{
  "model": "spectrogram enhancement model",
  "dataset": "drum patterns on synthesised drum kits",
  "train_examples": 26041,
  "gain_aug_db": 6,
  "noise_aug": 0.002,
  "n_mels": 64,
  "hop_length": 160,
  "input": "log_mel",
  "win_length": 400,
  "task": "enhancement",
  "loss": "l1",
  "arch": "unet",
  "norm": "batchnorm",
  "activation": "mish",
  "pixel_unshuffle": 2,
  "widths": [48, 48, 96, 192],
  "blocks_per_level": 1,
  "block": "basic",
  "attention": true,
  "upsampling": "nearest_conv",
  "init": "small_normal",
  "residual_init": "none",
  "optimizer": "adamw",
  "lr": 0.0033,
  "beta1": 0.85,
  "beta2": 0.999,
  "eps": 1e-10,
  "grad_clip": 0.5,
  "steps": 8600,
  "batch_size": 128,
  "epochs": 42.3,
  "lr_schedule": "cosine",
  "final_lr_fraction": 0.01,
  "warmup_steps": 1720,
  "weight_decay": 0.04
}
Rows from block 6, named by matrix and row number. Rows with one number belong to one channel. Each number is 128 + 32 x the weight over its row's rms, rounded and kept within 0 to 255. All counts start at 0. Numbers have three digits each. After the name is the row's rms in percent of the matrix's.
# convs0: first 3x3 conv (model.mid.2.convs.0.weight, 192x192x3x3), inputs 99-109, a 3x3 kernel for each
# convs1: second 3x3 conv (model.mid.2.convs.1.weight, 192x192x3x3, transposed), outputs 99-109, a 3x3 kernel for each
convs0.20 071:152134114121137126130125123146107104100112113127133150106129133152157176139100113105074081121127140063122167123116119172154130136121095081125139129177176162158161092091109115130140116125133123123157096096118151131124168130120153153145158142153158142109129127102148155147173147165165150148120097107
convs1.20 077:119121139112136137121120141184152187121120121144124104126116136100105147132137180166194113070092059112101103118121152106135170084082126102091132194150147120110106114080101191155145152139151075061079134120162077064113143154150115130141076087096135137171098118163114121137133122130098088091147139131
convs0.21 124:133144167116123140118117130169150160173160157130133123110117116137141143137140133183160115162149114143131129077083082104114107088099086120122119134148134133137122151143135149141138155152142114123115127137136099127114148127124148133124106100086159143154156143152119115117138115138078067074108102097
convs1.21 116:121118121115115113115110113118111112117123130082081093077073065088091082097086083118124129109122127138133133123125114121117118117116112176171178151143142155156166124119111120105100130127119090095088094089094097093087135140139121117118116114124107101102116113108103098099140141142143132137143141151
convs0.22 071:142135114161124115151154141121113112080067082068081098151150135163153169106103102103117112137122134121119142154142145138153123097101096127127131179163175100113114106122130118107113092090101133144132128127141117120130138138148156151138093099115124125103099105091107135114109086091123110104115119104
convs1.22 067:152147131133138128131125128155172188150135147123130116207186186149155148128128131128113128131139138094102119163157147158150154120134117074081048084129112155146154131132115116121122139144146179178161145152147134141140130104107133139127133116119156160153130132136121121122129110128118123119135132138
convs0.23 119:149158153114125125125121139114121117148135152105106107123120142109106104137148149144159147112104073141130135095099085092117101140141134079080085053059062104126103068066077086100100105100094158135159116104105126111102078086102135130124125137109116103115122127139115111118125115114094097118135131144
convs1.23 121:111094090134124131130134138095098091118120135118115123099090085129114128119112123071059065105105119099105118100098078124117115146141140255255255109122106161149153226237235116112119149146151196198179113114100139140136107095089110102105143149134103083074142123123135134133139147150136142132114118108
convs0.24 097:136145159108123135102121130152153144160148146130136135104111109128155146128146147173147115150151108141158132094088083115136126103093096123125120130136146138137140133127139141134141158167143116110108118136129116137128146124117150134120107092066159151156161144145111107114130128143072049068100078067
convs1.24 122:119127123115105111117113107105099100134129131111118118061066060099097101108104094123126130115127134133131125108107114130129121115120110178174189151145155149158154107111117125120109136133133063071060102104092105100092140140152125122121114119112111100101104116111109092098144133132134125132143142140
convs0.25 092:134147150116127135122116136112116086119114105104112115102122135148162181172179186151147119127134108126141130144154153142160159190198197062068047077092087126123101086091086127111104125109104124141130120151144131145147139151130156148132152153135120123117145142137138130120113084092112099118126112106
convs1.25 110:114119119118120118113117116127133138100108105091075080104104098093099090079084075104099107120116118115121121114125117119114115111106103160148143166151142182172166127120120131128127138137139123120111110119109101104087115116109115113124137126126109125108112118102102100087141143142147144155163154155
convs0.26 095:142137138087102112136131145146142143138136159121142123086097087105100125084085087105080097133146112152201168130108132182164204127107136112134135157145169128125123134143131150144147133133104103134125109101117134156161083074081160139181104106071163148127129114150128126130168149148122089096125105084
convs1.26 078:127130139126122117107112116103098092142159187103094057094099099128147172111102095125147160154176198132122134103098091114113124098095081169185163077061035171163141137156139118099090157183186118130116121097114136134121127133143110117119093077080084085084099102130104086071118116095099094096158154147
convs0.27 098:145108140136104121135128132088105096105111107115128127205230202206203186199219190137158079150102114138108125132142106114152107130199121047079060081129098116110132022061077111124125110095124142150148160134130120094102147134124121136133138191185113108129114126138117141132117094145118089125102097111
convs1.27 092:140128109127130133137139146122176138142127139125111131137146125118111125124120135107043123122095147138154177148174122123139128135136140154211121103126082102110089164149150106087078105080090136196165086130094113118122140111091127106108151157156158177125157161140155150143127148164161157137118118098
convs0.28 127:163135116154137124122137139177143128113114119124131122132125153142158156126128141146173202141127156172174183126118100108126141150145146105095104119118107092107116070060071115088097068051064150140166136115097077073078133136130112125164129134143151113091092097104114131131181137113096078092145114120
convs1.28 122:111096120125122142125121137142129134123121163195161117125117136135137187161144151034076091121138139138132136138074105130119137123131138240196166136117093110122120183227206140138144130144161203184174132111131153141162096069078120121104136125130136092130118106136157133111129154154135136142125129119
convs0.29 093:133133142136126142148128133129129127133118094078074082131148171149159162087095087115130086111132144125138185135125131141131086158151109072086111150105101093079072099103143108104111046049082130124141122116133108118090119099099187151145123124101131126124138111090106111103170142129115099121125130151
convs1.29 091:132126136133136144120126125060053101144101121122101126112100133139126173093107125100017043186147120107089070126150145128143179112108120164255240058105148142149174156187171120126164150143140166216171122123175124094133130106119143157152105108099109106124123108145123117152132144140097114110131150135
convs0.30 119:152172183118131136099101107177172164095111108131122138065069073112133122106114108158155126107112080121133141051052043121133122149146153106106103109099094092083073124123129139140136105112093100088105108124119103117109138117119093101085110098091163155168110118107144135133149145150104106115125119118
convs1.30 098:124106112122125114107106110093110106114132125119122138057072061096100086116110112113099107114129135112108115103101103128136125117117115179190197166158151150146144143154135155133144143144135109106092112122120125123121116104113139139135107097097106101102124119106123112121145158148137141142144143144
convs0.31 065:143127131140122122147144143114101115101099101114099109209207197192191205203199180097125122137132147135138146149156144120119118117114121157151151155147159141120123153160172125124133123122121146151132153133124133125100149163142117138119110109115140121114104116107119135126104116112118127120113117142
convs1.31 074:154160157130137133139139132153144145131134157119128135183169163147138159126121140144132145149136157156168170171171158152149136131131118036067067077098089091103102100096102099103136095091106165137132131148148131123127143139140151139131157140132172174156143147151150152134106082093118127134109112115
convs0.32 078:140104102136121114152143152151120126087078095108116113147162149179177183072054046111121107134124128121132144147157137129161144083091078108114114192177184075090088124116131146127147087069078147169167140137142124107111135152132145166168082090085135133131090094108111119132145141141092098096127126108
convs1.32 080:137144129133137130130129120159162167154172163097130117201193182154161181111110114129126141134131155075081091145150131163155137123100111078102077098121102153155160119119120124146141142154140165177148165171163145126142117114110121122127096093096147143143123131127118134120125109115127124126155160148
convs0.33 115:109105091124137132154153170175182182112126127109111122141134138145154155070049027061053060090119158106128145161166172163168176118112091122130128180178193097083074136141139164161168094104110127147131131142155139148140121126124143154192109116097164160154122129144152167163156169157130127121088062059
convs1.33 123:132143136122127135116111111123129137143147166114107095154163170130140167079091075162160182174170195074069064106113111114120120105103097092098067107104084167174178137142130134131138141144143128124109124128150113124123111114119126132134096091089117124130111126133107111097134131116129130125179182193
convs0.34 096:125111107131123110157149149165171159121102102102105116133131137153167167104080045060070064095134146112126150160147153165148146114105087109112118188175186094095077129133132159143161100105107129139145133141136138128143134132134162145154106115093152148154139110088157145139153157155146139112104082077
convs1.34 100:146147144123130130124127125128140148143138150102103085167168182146143182068093088166159158167167185069070052109126118130131145094111105059083061106112092163163177122136128127138148147146143121121118134142178119133137129113120139138145099090092137139151129134148115129124124125123134132122169172181
convs0.35 086:129148129134127130110117117100103109178169188114125109156155148161168166190217206168126161135114091135111127137149135090126097152158125090082093095112115153185165085088091141142137152161163143139126135131117121128129123129122166162141135153131113100113174167165104119076116143156128124148131133133
convs1.35 066:117111111119115111135138137109125121131113143148141130108125096146139137146157171103104114147151135192191182120137130094090105148149150236247239082063075066076086197170179101100107088104113154135156121112112134129144127121130102091071143152148106122109122125140143133135139124144163159171109110111
convs0.36 090:164163157119122127119116130095093079116121120121122122097115121125145135153163155136147123102104101129133130149174153159164160189189168068062062085082071123121109080078078103103087128117102121138128115158137144153154139135110136144111166156126111106100134127131152139125104099104097077090120132132
convs1.36 088:115110122114116121112109126124128134095086093095079067104104098088109089098086086101079092125105120118107121108120106112112112114117115166186164151165153193179186119142138142135126144141141142132128124101111107106109110097111125117109137144134125124116109103099107100090147160156135155152152158157
convs0.37 125:164160177123124139108133144078101087162142166107121100096102112078097107112145139147144154117099073128130124082091094102122098123133117097112106089077081135165137099106113087083099143156147127120116093099102133168149091085105155131123104116084100106106159147161110112085145135131115095127157134131
convs1.37 117:108108115120121127126118126063073064137124148108101095069076072130119139114119130067066088124114123130109114102112115117113117122116122255255246085090088145167154191194180099094104157184160138156145090098095140151154133124127100101095133109116085092085133128141114100102124131125142132133128130126
convs0.38 118:140153155103114111125113120085102084105117117135135121076079083066089082103110114135153127069083083115122132119131115131134136167173148093088088095085074109095084123121117116123109111097089125113125111123114131134121078097083106100096132135103089111104108103102143133131123113115097095097146137150
convs1.38 097:109112113132127139125128127083083092122118119067067076102104097110103106074082088084057077093096095059075077096084084141114132149137153213233223132136134194179192183197188126122122162143153160172149115120115139121133099086085129124129146143148095088092124116120120118117141147142135135135146135138
convs0.39 097:131136154123124140120121124169157151167150162123125111094104106116125127123131136158132102150134108147163145082094090104122104091088089111117118119117116108106096127132139125119122138141123114114110117129128120131126124127126129129117075079064143139150156140149127125116139135145094086103123119115
convs1.39 059:123123105121127111114116108081098085110120117082104075061063064105102083100079094104120125093099107105102090103109125123129126116120114171188185158135148145162166119134118126115116145140138070089081104099104104096090138134149114115101106086085100090085108115118101109099127128136137116127137151130
convs0.40 089:152142160117121150115124144136155154126143164132133112113122142119092129144148110112205142132168127120102117083085105107102150158180168087077094114100084080069069094075084131133099051044022127101124134113127125118091097101125113126155160147123128118137083103142151154130139087082095089119155142152
convs1.40 081:128087103120105120122116119128102119112119137148144143124101102110101131112093122088064111117159202070112125114084070124096101127128131193253197132125094158131107186223206121136119163147137173193128123119110137130121092050072115113133117130151117078088100086099116104118126164163143158150122124107
convs0.41 091:132149157115135137110123138103103086126123114119112126118132146129150152154156157136143104112121099120137134170166155154154165176181182063066050081076068124119102114105095112109090125113096123148121141159155151155177137137121144150114170144133119132102145142123150121123107096090111102105133128128
convs1.41 108:120119122119121125109110115127132130108102103084084074112103107104090090079077073108096108111101112117118121114121110116118108113112109152158153154153148164148149132124125141136130152137132122116117123112101107099097120101115121119111138122134120124121112099090104090087134144148146154146164164166
convs0.42 090:185163162128146125128119133158132104145128119129139148086093105100118158114100129154119131083126105089169189135107127165130117175108089086108131102139149124153158070067116101111150087152169111113123081081107122143154161110124148132121118134129165139093139129107136127113179182145139135141110085088
convs1.42 087:102110137118121141123115127149124162143138165130095072086084120120126176134136158113119030118120053135120113108101154125123169101090121191198255130120147100106112154162176145151149132154165093099133116116157098090139128143147129132138100084093105117167107106179118109134137136118112103106146142126
convs0.43 087:133147148123127125114109126108098106120127127110105113109130132150169181179193187147141103133133117120144131160171166157158158194186205072066058096104085124108110087090083115122109128107098124143130117153140136144156152158139144151136164155139131128128138136134145134128103088089146138136112108103
convs1.43 107:117117117109109122106110115143149147102101099092079068101105100095093085087077079115098110112105119110109114119129122105112122104108111145153140168165157167165159120119102141125118139134122116110108114113110112100098117113114117106115122115108123140128100110101095087085143145140154157149162149164
convs0.44 063:130128128107107101128144143131117121164122145121135113128123126125134162114150149125113130063075015104103076122118116103122085149141137128147140109113118119164168113134120112091125097136141143130134112111110135152141119101111124123092081129104115114098179133105126138107142131140169148162164139154
convs1.44 072:101115110119114119131140114039076078170165172108122106067100086147144148116141131081090095167142140129112111081098124112131134148143127255239237059061065136147144213197176092088089134138142119134136064091098129140151120137128109106115134126129078116117145134140149139130099112104143148126139124116
convs0.45 076:152162175124123141110125111153149169095100087139127140091090091109124132058066070149136108124118105115138130062072057116135124131129133071077077138136110070066058071098090155147133103092078077059072118126128128132138126114118079098079123112111152151172076096095144136147194180198111087115076068074
convs1.45 080:099107119112124116116107119139136143134142136151152169075081076111113112148143174097083084097100111117117119103107113126127144119105110184210230198179181108113104131155140177184159150155144100112099155175168125130134119111120115109132093089084108127141129122114118103128161180159115126131133128133
convs0.46 096:129116132139136108133143105176125085129134134133131149080118153075113166153127127146148187085149156104157209154109132172104092201112070071108152102130122105136145086099124111120144076134189113159188069117132081115138175123130172136132162138139166137089139134105143133100165158114135156145126112127
convs1.46 108:111117137112131156105124146161126179123115159145104057109124154094115194109132174147140078138124053149135113109100153097121177072102154152132164159128126132115124151143143159143138153153163125117133109105156069105175110119145124133131096108124113119161093127191106109123143141112127110121153125116
convs0.47 123:149125128161141147123137151144142140109122109120123119142164158121138130088095077154191145128112112153146172089107095102150140152155152092090103101100089074080094072052077078080087047045073166140175118107109066067066099105104120154147142140139121110113104105119132136133125101106078079095139130137
convs1.47 126:120096109148121134139135134126113118135123134136115137134123124133128142140112131052044077084103116114098103135105088137136136133124144209237197125131118113133136202231206128143146132139142219242199119131134141140135112074078123117123131123137118096105134105120150137143113144139133140124123140136
convs0.48 131:175160145139098114132137140151144117112120134124121113124111162094099113102127104126183188099128156128133167109093099118115127159173112061037074122107090069086075048032066113106097041050076157094152125104118088099091128121114120120141165170142140120078106087102149151113154156085096096108139113123
convs1.48 133:111093118132122149120117129136116137130104149160094076127118147120115160126117132063044047122126106113127114124078115121110143119116149208225190133128116149139138202255219123139134153156171204203180137119147152131180088054085121110110139147139120097140118110160141105101140173153142152147117109113
convs0.49 090:116122118139140140138124140161161175124134122115116118188200203148147149173178196111109112116101089109121095107112106153151139135150135128128125138140138178160157118138118145140134170152166132130110126134118150136129109116109094085087137141136147144141138145133129122125160163178125127130118133139
convs1.49 087:144144138140132130120122125094084097086094093109121129117119121089082081104106093155167163072077077075077076146139136134129116124120120140134152166167177177180187122119124122120118135141150113113135094096110099097100163170177134129122122123123123121139132129129131127136128128122151149149147152153
convs0.50 073:139138123144128110151152148102095102094095080118108121163158153161174155117098083133120111144125149113110132169157154160151101107122098115121135149136125116120101099093123097110120096083091150179144129117133113110114136152153146158131082101096113131103129119091126116109101102127128106103139115132
convs1.50 060:144162160133147136124131118179185196168165155114110146194187184153150164119130143160097090130092082122097111145171165161164150123113115079089100098148144129116133091104090108152147141144137166161169130152170155125141137146117141146127105116107160177178139129123131135134131093106122104097151148137
convs0.51 110:113113103124125115155150161117140124132126135109119134127137146176171181102089084086093081084117136115111108148165175170168171166165167106109094155144157106099101108118115151148139104109121130138114151155148168155167086116113157166154157156153106121111143139131168166170156162162144152148126117110
convs1.51 132:130129130131131126123114108105107120135123122076083070126123139120120129059064046141123134157158157053066063106114111123126120113113114111115093098103097202195198137139128109114127143138133127124120113125138107111104111108112143142135116118103114112120125119117091097076120136129126129127169179186
convs0.52 114:154154156129120117123129121089110105156146151117121095153141142143151151154195189163140163099084049128105128109111082088112068115130096087078083065071084144156141080063085089090110139140137161145143123108114146152136105092115148130114122134087107106107150135151109115091109130136123116130145117135
convs1.52 106:106103112122126130136142140059088077131120153117100102071079071138125132127118129079071079129126109137128126111109114120122125150140143255255255080078091121128125217211208081088088117128129148167159085094087127134138125129131096100106154144139095090096139134149138124135135144132145146144116127115
convs0.53 117:145146156119118120104107105115124116121127115125121126116118135070083077111127123138157162093097095112126135105106105126131131155146149129134132090082068091087079149132141133126112113112099133133130103105095127129122070084089111109107111111096119128122103118119130132133136125122110117122164162160
convs1.53 104:118107113133130135131128129071073069123118122090111101066050051089086085089091091077081080085108100076082079101087089136117133142135137193202204150139141167167176165183159130130125152148163140133125096095103119111112124107115148142144141143145078071078131114127124124123135141155147158154129133136
convs0.54 118:140159149106123112105111118089099092125125108134126121083097095095112098139134135143141110087101086124135126132132129150152159174163161091089073078079059109102086117123113115112098129116101117122115117132127142160154083103085107114097140133119104118102121123117143130127122109109101086093121133133
convs1.54 100:113103117132138134133126132104105094114122116067066077084079075087086067073072058095081074112117115106104108094101092126125123128121129196205204143144140170162172174171171127110108132123124137142126102104096104110106107100113123125131157152155094094097120117111119110105138155147128143142138141154
convs0.55 112:152141125138115113123124140090117149131123133141159137152105078139137125089102134117112112193148082210187107150123150127121182063096203190135191138110184116122174142117134133115122130109064199149087172104105157136153112109098121109124081118125111128128125111114116125136090118104140111041180138083
convs1.55 120:136125129147123118142127116159155161172167113086101098120110097158121084155111075102149210095107162124108142126094096158126101150116081127097069115120076104144120112117092110132109119150141144121087151124082163116071113116139125117136128121113131110111158110085142095082120134120100120099109136129
convs0.56 106:174169181110115124129134136105106106166144158122130120066074088090098095135164157131131150109113098120135148090094091122114100125123089088115116075090075141159143106111119096104101145166163111098106082091108135149138115107112144123115128139102113114113157129148122128103171155156122119131137113105
convs1.56 076:112109102097124132121122121081080074147127152099085092055076071126138153117124130094103083135156128142143127084101112119114139108123126255255255064064071173159164169179165099089099163155160124130123096085094135138143125123135108109117122130124083100109116126147119113102129138128131131132139134128
convs0.57 114:137146155115125141109114117146137136137141130133133139092104113115126141144153153129140112135144121111119108127144138134139148175177194081082080105124106126126115128123121121119106137114100117127124129149145143170164155158139122131116157136134166154153153140134169150157078080086161153159123123104
convs1.57 140:121132125106115109103106102138144145117123111095092079110117117094096078077075058136136149121128136115112125114121109103116103102101090113110088164155148157149144121107101154140134142137138105112096125133123098108090124124131116116108116119103127142130107107080096079065133130134151157153146135147
convs0.58 099:135143154123131136122120126153150130171168162127119122103114114143140138133153136164139122154139117135151130095104086122125105119118108118115127146149135141136121138136142146153147151168149104120104121135136113119125131130127149144133111099078160147152165153150118121105141122155073053063102102098
convs1.58 086:116123119121128124115125123094094114121124134100096095057071064098091094092105105118133114129121126155144133111129119121114109108109098178178188151148160150155161128132123133112111133116118057086077093094094092093087133136144107119116118118125104104101111114115105114107130134135136130139138139140
convs0.59 084:127140121109109137134143136103115101128133119131116143135143144151145159118125108110124089099117125129110121168175173147161159165182166075067063109108113106096096080095074123113111106102095117108103142145132170169157111126126149158141165171152094102086131130136159164166133126131130129143116126122
convs1.59 104:119118121123121126125112114121130127126113120083080071126120127113112112074072068120090118134129140045058055109114107115116117119111109109137113128133123198195189131132124116117124151136142142134129125122124107099099107094108129126122122113115113127128117117112099100084132147138132137142165157172
convs0.60 108:156152093118127122135143159117138139084123149134131121135109109135128135065080065050114117149119096196166130135145177091108209074122168156103155117110153107105114103062089092079067104094060197127138138101124145096110099117107085116179138133144133133103101104153130125155156141086114117102142128094
convs1.60 110:140119121145114133145123116145120136120138178115108065142119126131134147136108068061141167088158203090094134162091097149125118136109097212132083133108037146163151133152136120130100131175158182143131146126097139125105104085096124128136131103104136099102124117115149094058123152145106117113102136112
convs0.61 102:122126120127135118130138155179172164120141127133128121090081090123109138158155153156170157129172146108100107136110141095096105181181179124133142105121102154149143141145120144135123128113114058081096136138142118149125171162156089107104150146136169159141119121112150150141115124111195187201141146150
convs1.61 094:120124130125140131112115121129140153103101122176165133129146164072099102077080098150151153104136119043080077123113116109114120125119135099104091185160161158144133135126141153129126133145144157144144097106119099109121129115117127145131120129127133137148096112112123096115127144132129140149118115115
convs0.62 122:133137158112114134108122120171153154164153153125138120104117121146151153135144140185165118146147111137140127074087079114120118108097085123126120130130131127129118138130131147125132151147143108119112119130130096125116140134127150142123094095075157144161161142153120118107133119137087060074107101097
convs1.62 114:116111114109120115113116111097101098117124119098094093064071069092093092094094084121123118112125121132133125123126125133121116111107107183179182152148150144147152130119114118107102130120127073095098087104088095096096141144147118123124116117111109115099120111113104106087139143140140136138157148146
convs0.63 122:133132122129118112140150128112100105108098090104097111202209187177178148188205193153160130148128165134118154148168124103144101137183133092098087112138101131143147074100097129126124139125143137148151148134114112093095148157150109106110157190183121108123124115108118143125082085106136115155114122133
convs1.63 102:121131105126127125141137137152176162167155165127115134166166154145134133139134150124061121143113149130162183142163125121141133127124143106148102086127102118122112161142154109102098146116118158182163119136123130123143111110090117117110144157151155168142136150125125133131130134145148148139103100107
convs0.64 121:118122118104111122148156155088116101116126122120119130149156163152164163124130120110133118084114116126123117160170175141160164167172166067073060119112101103090094084093086127122104104099092124118105153148130168157155099120108139148140169159148086093091125127119166164171137136144124132129142140134
convs1.64 125:123116132119125123125111113109113121118114122074081071120110118108106107050059048126110119124136131052065072098103100128122124118107117124136126129143140182174175133144131121128125147147138134140122117115126094095101106103099130130123128126122121116107116109107098096084145141143135139143162166173
convs0.65 094:125100086132138122153160153153136142111112102114123128125145109159167174097074070079091082120152170120147169126137136148155131102109077108106120182187184086088078140142152152138157094090109130146145122138140115122122126117122160155175097110083150127137127115121133145139152150142123127109113109103
convs1.65 088:150149145119133134127115123135148167153148166114113102179184202160168180100105088154146158165156186082092090127134127135146148113113115062093049086099078184171176121136114142139143152149151138151126150155173144137128121122108123134132118100099133145153121135136130120103126117111130120114152164180
convs0.66 119:080088072152127105165153164166170154156134112097125170121136132094100111075051088099080073081108112124178172151153180185160175131116126128148148157163171129139167122132128142127125118131124130163136098123132130123154126103106148118116142141154140134117151128092157157167127126112166136086147146128
convs1.66 111:130132141126117127122107118139135188156139094101120095128142180130128133104107110164187198127136130083069086103081095097106116119091102091065024120101088158182155132134127132133128177213178121109109117107126114138127111122100102101088101084091119113137128114098097098087113123127121131128162173153
convs0.67 123:168144183126110135100114134085132131110121139118111107119166172192170140154170155113214136115094081153115115133100096127139087109190150030025074068081083106090084022028066104106111112073086138118170157126133129105107104123131138146142127161146118103130123124146111125132122101099096089111119119138
convs1.67 090:125095104134125139141139158106105080116100122093120167118121077119097111113110138069005115106112150094132151141146108131120112128141161186249169119140101130130100190215175115125099132124095170226153124133072123132118124070104113101116127154161146132088135106116111156183143166149143135126108102109
convs0.68 072:117137099135141135124117127077088092133119100111117095185187187201223190137154163124102068105069076077066081130160105158164136148146131044079060120133153157150143045080091118118160134128149159156168153133135126135128127125117150149136143149157119118123141131119128136136125123182145120177091104129
convs1.68 059:117125147135135110129121125140169152148160144111108132120146144129131124112121117141105091123082066101095078134151154113133122131121117118164153096146165049092079137156140106124144071096098118145149113164139090096082133129147117106103111078091144152165136142139147138150143131134120119114133153140
convs0.69 109:121119085105103119152161161132123109097105122124124129097114138182177175097102076084135116092121163109105112143151151136155154111140107094096104169166160088079084120118125146132122096085089097112125128131125134130148122147122122124130160162136122116095101119132150161155143135125140149142150143122
convs1.69 105:132127133135118127131126121166177177142138154073092083167172155140136144088082085133122153158158172061085104133119113140131142117123129080064033110107093170163162132137120111121105164146153154147125148144138128132139098087090148139144132132132148155151137129137101114094124137141136138132149139146
convs0.70 120:132156168114125136109113128159149154168157157116130128099107108136148142142158149165147113133124086142141124076096083117117106109107089109121125129123119130146120130133136132126129154152135105108101115128131123132126132117112147130118096090078157157150158137154125118114142130135094083087116101096
convs1.70 112:119127114115117123112110111101098089129129129097112101061063058095101090105096099125136130121130127128118126105092112123118117121118111187190197149139145144153149128127121108102106133126130068077073089080088103105104140141135127122121117123119103090089117119117109103108140139135132131134140138145
convs0.71 068:137153122135141141146120118115102104105111120127118136160168171138120093160182173147180209150128139120128132139146139125125109118119099151157169090091075120120137156172163077084059118131115123150159093093094121102113165179177106127115137151133134135121126126131131134121139138121129107104127140141
convs1.71 063:131149126124138137119118133207198184145135140136132139162172168143133153144166195183169167107103117172190199143146140128140128144121126049020005151145125116083082111094105131134126141127143141131123140144112160159181113126130121100122133139143163167155129125137121132124127122136134117129134116129
convs0.72 103:147148154132139160124124124104104130104101092131143138146151158153170172064067051106084031115107101110101097094115079156171156135140140054059084132128136136117132053049083107100115100100093169151168103085084141124118125130110166164148147139151124116144097113116118119124166158172126137149096095108
convs1.72 101:135133141124125116125125127152147137105099098126114129109117121140139129162147168099098093059063072104084105135153158133133131114110108128146158172171173084097083098107104182179169132137113118117109189178182106092093138139150133125140088074085159157164129128113127115126140150146102103105130127134
convs0.73 122:133158157101098109121110122085107084127128120141126133086092090083090084114119115125140108076090080112128126140144145147156156177178171077081068097096079121121104105103114113110093125121110097102104110129117138153153097111091110106093156147126116120107125125117149134130122112119100091099131128124
convs1.73 105:117116117118119127130128119116119116123107109066060053103100104093091077069063056101081093107106100084095099097092101129122122126128128186202179162160156205189207167169163132129125159135133154143129114117124120115112116111114132129110158145142101110103114102106094105090130136141140148151156157162
convs0.74 102:129116097124113107156150155127118104091087094101102098152156161165152146101081081073101061118121133112109122161173148131149143091102080126136132185166182106107109129124145123124121098091103129158157131131150137118120143145139141150145087099103109104111097091108112120119102094091130129102132128125
convs1.74 110:143142136130130134123126119169173189142142158111123114209193183148148157118111103129128157154154156082094099156152133145145132117119129049059019094110097165165168132117113113130126172156152170177151138160156151143133111122106140134129114117122165162161138137135114122104124112121113122119136137134
convs0.75 098:112128139156155154123113109114122119144145136079080097199195207150132126215213212128116120118106109112112135145159151125124108141145138179197190103110106218202216202211202147140138197174198136148144152161144114101119134142153124113112183171176113121140164159146107091098129129130146134129162168187
convs1.75 086:136157135127128135125124126113102121140138128097100125153144167114102108118129133189177158095093095160173198153159166104111102126138128058061074129131124120096087112109125115119121118117101142135137108106108125126133150155153097099096140133142130139133152141138112120136101097093160140170143134128
convs0.76 088:156117144138138147117130125191132077112138144094138142063112127064103160155090116167141222087133152072145213126098135154110134189116101052101127088128109091131142060100096109110116072104170116152165094105135120134149186113137136139158156132129180151077116133133126130125185172086155149128152118107
convs1.76 100:111118136111130154112119137159130177083098153171096022112115157084112190124131153119155101089127095125125114120104154100122187091110138183103131218150106147113118158136135191151126149156160136107136121105158089103164111118127120129132107097111115114164094118179118108102149149138110107115141131122
convs0.77 098:147157146121133134112109103189179197081105104107121131125128142093092108090083087162146124103127104107133140068087066107114134154156167104105106124105103087088085108100113120137119109124093108099102115119109104100104155142139058082081101117103179170173093098088129126149148137135157142138108099080
convs1.77 091:111107124104121118112110117127119120098092089159158157081087093073082076134129144068091079079119117090100114113096112116122124112102103187194172249212209170177157145169140176177162159172158126125126113125120126123112108108103133138135108096116103105124097105098127112144153152155154147150125118124
convs0.78 090:166138169123130137116133137106120116122139167116098083141150132155147137173215191117169109120077049167102082115113110068125084110167152090088085094105102158151139071077088117118101142108119161112123125088087143120113107128133118124119150159154114090127116140156090117104116118148115117149115107109
convs1.78 097:125102095133122116145142131115143097125141183104107124115109079142136126136130134092078132113116166148157169137131076129126104123115127220255231090104061118135113183193192097098080138134129155207147107108062138141133125093089098091094131148151131117078143128122123132124127142149135157149096109105
convs0.79 120:133139152126126130118119121155147140174149159135137129100109103132155150127120143162134114146141106140167162096105096138130122103085094114121131139146139149146134133124131145140146162168143101111110115124129120141146143114118144136115101091080164157154162151140125117120132121128083053059098088081
convs1.79 090:118118128117120126129116106111114114152145143112122119048063059101102092108105101143142142126129128133130120113103103124117127116120109168179168155149157155170157122115114130124123135145146054069062082102094106100093141145149127124131112100100094097097105109120115115121142133123115119128144156144
convs0.80 104:154133115114100114144139139140118089087094101121107117149177168092125107105124098138201215129125139079069118136162123153167144151189130075060071128136112105110098046037062104112078081067079110107158110112095122117112150176171096116123144164142135108107082090119122134136124100095110097103142128118
convs1.80 116:121113114144134147123137131191203185108117150135113083172166158128124140134132145095088127101094124141148156157136117145151143118126145126135065159181115140134140139150129124145109142138152164176148134151123139130158095071077143131126148153153178177152119132140132112114138158153119128125124125113
convs0.81 074:159141167102101131125128137163167197110126126115116116133130126149160204103085096179152086188180118132142123088108121075118169139124162073097095103117129113104104132142121120130115108103072108101106117111127091101110168154162095130160125104096146143179103101141149123130166147159174161167096094084
convs1.81 054:127116136112130127124111121163191180133192197180164165100124126120149151134109125113138113136175223086100134128126104115148132089080064148152168157100104137131099135144145174140147113108127101130117145158138112130077128123138119129141093076078152149158114136120140127096126133131117125109157148140
convs0.82 092:189149175132121123110120114097092106160139183123113098162144131178163160185233230108092107101064013142108112118114130100101075117123127097087088091090103146175158084080077119122121144151145178143135120116109148144133119103106132131104116134112122103116152139150107102089107141139130140162114119114
convs1.82 093:107099104126113114152142127101103099151142180107113098095108097152134132125117115105114112155165153163167162114122123115120113149140131233221230072044038102104088203196199072064063089083103142155150093078062116111116121114132092093087160156146100109107149147145140135097134131121166160165105110110
convs0.83 092:191182170127143125124128141159121120149141139118135131073083076090118126114128125167120153107115090132162163084102101128144111124115100095121122092098102137159160084094094094095106122139130115099083079081080136147153141126122124116102122136105137122132137142131116131112179179170140125154126083073
convs1.83 079:098103117119126129119107125129117128125134174133098093063086081131147152155142148085087077104104106147126136089099116112123151110097122252237246137132122118140127176190173145139118148167173110122133119128121114131151118126125101096102104087105113110131109133152116115109140133139115100139130128133
convs0.84 068:122115101099115127124132148102114108098156177130133087101138130150161131157158117109123142151118156123106099115100101108128102153143096139141124085084073164134141161172152117113115147120146110108099088103117105131121107094092119148166133109089113100123106139197128126093151161118108121138170181155
convs1.84 068:137117131102113119128131132092096035105146214124122145105107082133159188091083108095070085136150191136128152139130102113103125124136155218244255092094058116139091165184180139138112107094095151185136139142125104098104143134147102100095125138136104099089090127147115149144111103075132127100150156164